A small image captioner, trained from scratch.
Data: trained on rendered made-up planets, 195000 training examples, 1.8 epochs.
Rows from block 9 of the image encoder of a small image captioner, named by matrix and row number. Rows with one number belong to one neuron. Each number is 500 + 50 x the weight over its row's rms, rounded and kept within 0 to 999. All counts start at 0. Numbers have three digits each.
After each neuron's rows are labels from the 100 images, of 14976, where the neuron reaches its highest value: "colour at peak" is the nearest of a few named colours to the mean colour under the peak; "top examples" is what is common among them. Only what is clearly more common there than usual is listed. The data: rendered made-up planets. In brackets: how many of the 100.
# fc1: MLP up (encoder.blocks.9.mlp.fc1.weight, 512x128), inputs 64-127
# fc2: MLP down (encoder.blocks.9.mlp.fc2.weight, 128x512, transposed), outputs 64-127

fc1.239:582510542516516405513544618480492568492554569519429478558548490426485485560533464536478497405470426514404528530592452524509525486452461541563590453497443447511600460468480541500446519517471484
fc2.239:559538386407571397608533562443573577500478466494475543458500564496422465531416532541438538468524517388477503489426505506440422492541592452521467447409551524510532491500570530478586479541525548
colour at peak: blue (45)
top examples: ocean world (100)

fc1.172:545449503549500440444514514471413407513470525567522577574526562492506438568529532443490456493408507507477583417552416507494514576555497511449397502505419411487440525424489560460497466534481552
fc2.172:584495470432506464469432495548466550607483555473396471492481526490441548512450483501576514430523473499428392537510429552495511512474500499467478494476445389499456518464503460470514470496518534
colour at peak: brown (70)
top examples: moons: three (56); lava world (35)

fc1.5:629461467545461509522494446516530601511550480529410457558564554515533465611599457506421543463460595535483504449488537471506522450462496486479498501524447492471418485483442522387452526583507573
fc2.5:543469627492452429471482586534461520392514544534587540510510489479507395495479528459557520543517492459507643557538526545432509560496522512504519380433502474494516474468476426505506593500500496
colour at peak: pink (70)
top examples: cloud-covered world (100); rings (93)

fc1.11:457464485484453447433539463499505456576502458604470521500541601521515528544550541462517466507496577478558474540526438490533463575476449439431490540487490466567498482448363571389455536505558455
fc2.11:492429462560488401464488525522570505486564508542513543518623462463519519490478553477557431546434529461456488597517506470466484477536536529463548476419518471394564456521479428520459451520470626
colour at peak: grey (92)
top examples: cratered rock (100); gibbous (51)

fc1.386:532507473491452452482424554461535485511483536447533475472517474526548492520558471491481519570462563541604487463524532493475518468537502426403546544443484423452442518493423415560513551620450493
fc2.386:478437690484549418421506610488543563524473582502590413574459504543457508519512524454464603458560437573570507422482527480452599460494567479493523520453473498554534451487509500472447482488498415
colour at peak: brown (90)
top examples: rings (100); desert world (76)

fc1.146:492468439487417494526535486542590461541497505571469556552575529573556512501480514473504386533431439519487468539540388538576421586540505478441435561530423548532543475567515532461483444486573535
fc2.146:453475521428549524416473534538557473609544498381481554439630532494490498503513526453539448492522598487635439578531560487471477493492560487496502557567500534555551429547510507450499493492402466
colour at peak: grey (97)
top examples: cratered rock (100); gibbous (63)

fc1.505:587398448550538445470530447543416536490522507495542431536528533512491435510550534528554479429529570515438522478467496476563518500531492544447501457494450491425407511487459461388468476531438516
fc2.505:561519499553470457568545615468402467396415503394396562473533521491487540465490503493477456458539459476508565525496538442495481478448511494522523392420491505509568536540565538514434585440575533
colour at peak: pink (67); grey (26)
top examples: cloud-covered world (99); full (54)

fc1.233:418514475493444503462461513531569502429588482572395472551517575577560494532530565382565476445408528498464552557523510495509529527547450506448489481504380506590425522522451514517452580560501441
fc2.233:489503502522540484495541535523574459512451508465511456519590439528427434606477474488338414495452539561565532585432443597540478489440537468602457525426513519477531412462522538480442467534527522
colour at peak: brown (87)
top examples: cratered rock (99); rings (75)

fc1.342:632461513564480486458554500478396560477541470518515473581478544531542461536548456485497531442477547498500528507456493498571499427432548500515484471524429472441439484488374521370435544590468543
fc2.342:538459571517462428509436586450430493404472492451454553474601509526436450470551531523490509516502524512517595519485507519506530479527532534489560361391475461449500533587487450504431589552509471
colour at peak: pink (70)
top examples: cloud-covered world (100); full (66)

fc1.443:549450507512505442485492596475530526479569497561485399497514457513564539611514510481555515484452454502474528560564417580540429574455561516512510426394439467494503391485530532506459503502532473
fc2.443:577451424505551455507398498473511569481482531476401505534533578426552476453408523515504555458491540476421531509521521500433546600593540447535451385471484592508481445489473562516455502492542471
colour at peak: blue (37)
top examples: ocean world (100)

fc1.119:540458425574533451514506503533486563467487438561474533591511519594574456540452458522493497421517574481554459475452424479506499480503453473495462495488429532461466475486464478395431567521561549
fc2.119:549472638448490394482533533462548509582442410585587440502535497535541489527528474461465511565492484425569499549476536505526441572542444471552466528445479522508487447453449406537462479490455506
colour at peak: pink (62); grey (29)
top examples: cloud-covered world (99)

fc1.194:418518408504498428413471555525531447566569463601473501527572532533456516536515538464521406489388546493489509568551507481567511492522474447426553559488473524505477471507384514458536480480457509
fc2.194:485505495491475486522480513415475451625538385429485454595569528501475573484451463511519447602468497498449431567541469541475433576452547553551546515535575466547591428477541561516471389470501480
colour at peak: grey (96)
top examples: cratered rock (100); gibbous (51)

fc1.319:406484498548433432546473546579512440483503567617426566584483512527499414595501510492518527467463432608498536512519460519549521542486544414486501516414429524468512469428492561523494544506523543
fc2.319:466531421499363563489543434581461500420459475434453572454495541460560523430484509539477537532445564565492545555495452468521559490474455591513529444392483504472502513545437441525474452540513518
colour at peak: blue (29)
top examples: ocean world (100); gibbous (51)

fc1.90:533390464597474463455500502475408562498502513507544492506512468560503399502582528538488497460552546575460509499520562459550587504461525505445588508557515467420435500501443461373490509553512564
fc2.90:541508523520535486470521590481467459452492522519438557469525471487406504541495486520560480441497468550547578548494483486493601550452471487475537414366532465493519525488541542450476652489567550
colour at peak: pink (68)
top examples: cloud-covered world (100); full (68)

fc1.118:505401510471362456518525580551434516517514515569446433580553485450566431526524548455440525467510464565529504637524515552507503480485550418528481514381479397480510451491485500401469574531546535
fc2.118:466554508490548676551469420480477462552540509494507487517471500482461564385533506465553452443543451430411433544478510483546478516551418518518466527640536512532437478496588519509521481475441483
colour at peak: brown (86)
top examples: lava world (100); rings (90); glowing rim (77)

fc1.92:577425448493476486449484473522459556494567544548524503558537537536522468491595588450521522424559551542480457464518555440512496448466422500421529480490478485486427537469457515441430524586476561
fc2.92:566506562514546416470524612446437470441475525528415542541595461467453508593503547477454446479389518504505580623505465469452601524519547437472468406373515453531575509473506570458480556526490459
colour at peak: pink (69)
top examples: cloud-covered world (100); rings (82); full (54)

fc1.204:513467479505494466514570543497525536446559531506368454534464436544520517585530479525441589499529479533464528537586459547577472574466605525481489452550457414464569501461491600527462538469498441
fc2.204:609494506481493400472511523513510531463435548566473583534564520470519416456447442539467504459474536542509508597484461515497513474523551539442494434394434615549604473447442515544571537567521559
colour at peak: blue (63)
top examples: ocean world (100); rings (84)

fc1.128:513514507439487444465559560499516452605459515514472481491565531546517489513462499454548337490505532561554508578543444544509534476542467434552473560498495534515545488514448567504483435500542548
fc2.128:425481454558472540475462488477437466520540521553536477442455496463514641434455508475534382469448483513416384573496469525443419482542461513503522538577562524538418442458580530498452410556487560
colour at peak: brown (55)
top examples: lava world (89); glowing rim (89); moons: zero (62)

fc1.298:558413491522505532425478546519451471549492496526433487560501553497487486524530560456513490477443550470511509482470504491531465491448426485485499482544495443453366467455502457391449601564484518
fc2.298:604478464542503382554551420438460462340423559505484509459502484425510431498524562471575401477507422486550600535548440463523493482534534507515482458451513446513533503542513480486496579467580543
colour at peak: grey (50); pink (46)
top examples: cloud-covered world (99); gibbous (63)

fc1.412:563453499503525509441507535519526587439524490589430438537569593540541462543535562419542467564494566464507543552538450441523489540506433448427471452470425511484485478543409499462511504554483451
fc2.412:457454530459562598501525475512479431524476521463593557522572493499555374511535495502591381477461517525487468580463538534482488492498466536418480521497459478478525529556509514514456377479537460
colour at peak: grey (91)
top examples: cratered rock (100); rings (70)

fc1.457:461486515484496526455485496500484568531541527618433443519574546554529458530499516413517495367448568491497558549515443481524551521503484478446589482498422518483462505460391480455448477557583521
fc2.457:477523479536457450497514601560512439551513471473530423525559491475514566524538431517505427513476497493461336571476437490508405507443493519492419512453485453557576410452521505460470414456439450
colour at peak: brown (77)
top examples: cratered rock (100); half lit (73)

fc1.77:492498523520423447538449615552470498514495508529459479536529458460481458512469577492547488470461491543460514494557518423491531423472483426372521476516369444476575558501473456578488523548457491
fc2.77:510436662445384519511562593525490519528531552480628517476470507512532454473564568440505530445507445463456449494547463403433600489502518499459467544449407480478435418529455490476464476495525460
colour at peak: brown (54)
top examples: rings (100); banded gas giant (59)

fc1.18:523505502540421423590551553525493451464588497517419462524512445565529533618505477543498563521488518522406526566572500582556428555425553549552485390515437450428572446509496555533453557460529466
fc2.18:571541471506478395487551541505537581523490464543489541413554522459478415507394443533456498408550486532463556559478492450499532470476586457469511453426473568445649484488451462490530556553607473
colour at peak: blue (76)
top examples: ocean world (100)

fc1.125:568377487544480463390454479499483515486462567570495452520515513536543516557603504511539555412441576520563537424534446538481524506488481430506494491452417474497454490526404497462439589502492514
fc2.125:548483469563513507507488525453515451549456578507516562532389435497430534521498478589467501477578455481475434429550484545528446523463511537574460538555504549529532421468555553507546402461607523
colour at peak: pink (75)
top examples: cloud-covered world (92); rings (85); full (52)

fc1.132:530489480459380383506571561516454528462545511526489413521511425471482469635520448521556513518463446550408471509514483534542461574418546499529506410486464470432567455437464571409425487521478457
fc2.132:594492414588471455447457527493448505502406453543471508529524530480481528483430554499493541437511490534444544578418489508518536550483546492488548425424438496484561476482427461478561499603613500
colour at peak: blue (27)
top examples: ocean world (100); gibbous (53)

fc1.134:645502487527481472509469526500436529520527521516518498608538506469522468533487504467438537449474572541499476497471540436616518434448539482497560467530441470432433490468424481426442480566470581
fc2.134:564525683529515370485489547489469520561461502497502550453610430462486474497488461498485450525519480484602578508537511445465539536513512446462516394408547547445506568486467447468501608514490494
colour at peak: pink (72)
top examples: cloud-covered world (100); full (65); rings (63)

fc1.53:654437446546544450531502531511467581553518448461504462527503552537484444542520468451488557454534606507497503485512541492613474465471565511475470547512484506428408495503447544347410544596494572
fc2.53:478490557512461461571486653513452535375438538503457509500588538531523474490536541463492510473520477476529562551509510500416518474507549496470496366399491473437512537528490520536460605536511515
colour at peak: pink (69)
top examples: cloud-covered world (99); full (69)

fc1.9:474475528588550404460589491469533507532540509489477445578560535520515402577410526426469483445529485566542497470475465499566492478402538513409490520539496512502464463512474554487394510571498569
fc2.9:503417577484406415490528561526460472511424540445573537522490544536434467541447492551558532550371564511493548477463544528553489478527503573477459531430467493459496543428575454467519496443557490
colour at peak: brown (36)
top examples: ocean world (95)

fc1.345:586468452537540507447572529522494533417413587536471537419528563455420529606530545507539411472481429487418527474555495560491404584471530571489484395441501488534534468531453567469489439482514573
fc2.345:526516530398490468454495489482571444524444533448635488487613462510551500546443523471509494501535488545522511548518511555448484556461519499455520489529496531495525518468447527505503460441504521
colour at peak: brown (88)
top examples: rings (86); moons: one (55)

fc1.473:486471452497497501401486486510436476563470451529536461531567643519534485530525509406534516507528548522456541621473496471546465531490445457441542530442455538484433455527356565519534553472512503
fc2.473:438484508528462504509465544508547454630466526512506502585587500540536447489508509477516361539531452486551439595525468480510437510471545514457616577513564452448555485538466473500525404519498509
colour at peak: grey (92)
top examples: cratered rock (100)